config.toml
arch = "unet"
conditioning = "class"
num_classes = 5
pixel_unshuffle = 2
scale_shift_norm = true
max_grad_norm = 1.0
magnitude_pruning = 0.5
max_steps = 7800
lr_schedule = "cosine"
weight_decay = 0.0
Rows from block 10 of a small class-conditioned image diffusion model, named by matrix and row number. Each number is 128 + 24 x the weight over its row's rms, rounded and kept within 0 to 255. All counts start at 0. Numbers have three digits each.
After each channel's rows are labels from the 100 images, of 14848 (inputs lightly noised), where the channel reaches its highest value: "strongest on" is what is common among them. Only what is clearly more common there than usual is listed. The data: simulated fluorescence microscopy of cells. In brackets: how many of the 100.
# convs0: first 3x3 conv (model.decb.0.0.convs.0.weight, 192x384x3x3, each kernel summed), inputs 192-383

convs0.185:117102083091116083100125127104120151150165130131120117189105171180116152164093113096154128155154127100133099126169110165119132126135125165130138140115150142121127086118155206126129114123088166114074134120112125096113106119142126140117125116120091139079150116142105166120107109148112088132116155099185131132152125122123103137135099184147163171128171139147090097098119163144136144129179124047156079141090141162114173108146121073113164096152104123137119132126181129157155124120155106122108106154105094111153168123114092110125146135131137120161156135158106139088140120118138105134
strongest on: vacuoles (96); dim (68); cyan stain (43)

convs0.76:165135156110126096075098058118117140144036079123120123143136105079105148132123095055127116110118147112124113128098134133162129095137139176110142146141105115093128146110125255213173114111140094136055116112141133121082155087134143119133149148118106168122116120146097104114158104113145139122137124178129110112129119127130120107132085112188116177109105117145100107132133081142118141138104103106103085127098121116122134096137110115094244099169115112096117135120143123142162115136127128109095203108064134130157125128088146130131104147140111108143145135137100149142122123121120120139
strongest on: vacuoles (100); red stain (67); few cells (52); cells: one or two (52)

convs0.13:105127148104088143162155182157126046153132128144080125118149008128123141135125135100146136131072112135137114122105075101139122106113131117149113173126218141109130108119114108101110128090107093103145123159118119117112118090070113049113122126115115111115090113140162125099097152131124148136106103133111150143088077127122137122126115079127152098105102145082086080114170128113149105144112115144110125136079110075141158127093132193146172136108108133161065108114137101116137139159127111101144079128132117149123090108126162116164121119138104142077127178157143102120144179127096090108
strongest on: few cells (50); cells: one or two (50); vacuoles (37)

convs0.134:106106135149131138156151111127129121117111087136098118104138164138112135130108153141121164122106106126137153116130115127132108098131088073111129223132157134095142152124148149147140124145148126142112148140107125139161156120167151161120131125122135102087112114059127122135111117133129071150126146120144105130151138113130147150126124135146131111177090146114181078073148179128123100148161146000112179095135116122126152162143110184165179141158255124155100154117128077102147128183165164147112186092100091135118110124132089177114118111139118140117160169113050133158124173144096146133
strongest on: magenta stain (90); smooth cytoplasm (44); fragmented nuclei (38)

convs0.72:142118142208131143120104106115116158133128111092163144108120134150132173112112147121104113109142135107150129137140155112174110067109113140135141066186130101059159120108175147149148111107161087135149108149133092194135124125135096146096130090125142108162092108094102142110135180121110147112140145113154143138113129123158113092128167140111150123125124146099122097114145127159100171113104092102113132136033127143146125162130087140109067150131064128156114136167115130103101129174112152125124134170076126126143127084074076102136119114123126102123126112110084143148156169127123090123
strongest on: magenta stain (44)

convs0.100:075143169138114140121188181156116126133144156133068096114133127140135128122148113096112149088161152106126112136125071145117158100137128118143088160127173119119132080130144137121136102076097113091068142148097120143122110176140139102129114119128150137110129120140150119142137109106133108110133143131139150110114145072099116129069148062156110153155121088138120088115164172131158072119155123024069088086136123120151095156135115179149176111107129131185097101113145101151137117143051139129099140138149115091128157157135119106136123096104145156130144162088057157096102156111151129152
strongest on: vacuoles (75); cyan stain (58); few cells (50); cells: one or two (50)

convs0.152:156122137000118089058094097132147111068105138132108132147149105091116157114129098117130105098112145102150145121121112125138161128163189129145123154075175125156149152104098167123128115116073110137064149129159119170104087148083134109119155168124129132126125118120117141098141120109127146105105108163096116142119117107132097082090111138109147150147115089140085147131159090131122137131104126090121058127116130120118141127117147139149177122043094084107110130104122130144109106154137113125084155122122064145140158110084109123108099111149148101143147167129147135135104128132152139092
strongest on: vacuoles (99); few cells (54); cells: one or two (54); red stain (42)

convs0.6:160137138093115130159097169120128126086108126113073126139115095221114113141085081146120119126188159123129106096136138082131097117132071180085157158115164118134124078128164151158142078135154104140136099130119155123093116173160104131059106117119143130121132150109145100105094091134126097165116112149115080087111112111131122121156145095194125165128133118124133080126151095093088124139117088120155246161119113125129119113126130138145176166124123105114130128145165123119162117127129106116121120163098069142150137136118124150143097098117131115186111097157038142137150038081121135134
strongest on: magenta stain (48); membrane rim (42)

convs0.159:115121097000105144135148144118144114124160166148086173114117139102139092132106140133138138114125156128145125123164156131127145152139120146163103191124042136133115129163131127118164084134136135181190154087138148109123115171149163138133115089129127149112180134086089147144123117126147136180144146127106136149137128136128143149126045101133140090119146099125135102099132135112158124137103154076096118116168109146160098116156133124196127136148115100116116131112146134115156115128136160115138120094102118106138104143054092111066120169146108118158121160099063089105097126136153127155
strongest on: few cells (71); cells: one or two (71); yellow stain (55); fibres (44)

convs0.141:117126118140134181150115107098129149124156103123130166137137142133153137130108143104137139081134127097105196136116108155142123099116113112076122210135209131054137110121207082113114140093144133134125111136125121119084123137149124137128124135142128151108101137157124136131104133124128090148118137118149133153130130098134123102133111151130095132204108121146099127122145129129103143116101122040141149118149125116189141128118141187128115145130198119094114125106132089154117136164108100129074137114105132121131119152161067137133100106088131131098120215129040116140130176145116124147
strongest on: magenta stain (97); out of focus (46)

convs0.48:119160133133142108066187144161127112097125104129145149099159136139132131104141124087143106155116110164122145127166138133117125133129137135150151090164152074089161149093182086151108155102119131124125154094106065116124068076098135092123136119120127132126080140120113115174148184141153156125081137148104174111107085106140118143157102126129191070081119159124123186171113124140106093134086112135112099103154086159116123151104105113120144104123143135156137112085073129100148130172164135108126167133114103138107176108127142106110102111160131145146148056124109113163136108131099180150
strongest on: few cells (56); cells: one or two (56); membrane rim (40); out of focus (40)

convs0.107:081135130112103118150188109147126165124071142145077133147117098122079118135116147117128128111085113087157140089149101149128144133172144138103070159103159111084111097086101195125140070126123128164112149163123107120108128119136102180130104176095165126133145124098146136122128127145131149148129119201083115099128109116126092121092095098183134128153131128139104069129149138072116132138146141031109151100148130128143135185130124201152211126096091107114092121124170102134158084132101166076076149131117111113105110116124078107139138154147120119142174190156076126110137172110125148143
strongest on: vacuoles (100)

convs0.172:145147121003102155155165152143132088113197115145113151140153128157101142113127121128148137159112153115095150144112104086114117125122123177129133140098177146136136137131130138116138084097142125138099116100142148138114130099138132159126147102148137143143121154117152098106078157107142145160127132152146145126144110140124090133144125136187154141055152054118129191128147145085108120133143128048127135100139131159123113142126110152189128142115068138143125137114104108123107136150117140110132123144132159145147115110085098090104138109114127110126145184127089106096119162174146097134
strongest on: magenta stain (59); out of focus (58); membrane rim (38); look: vacuoles (36)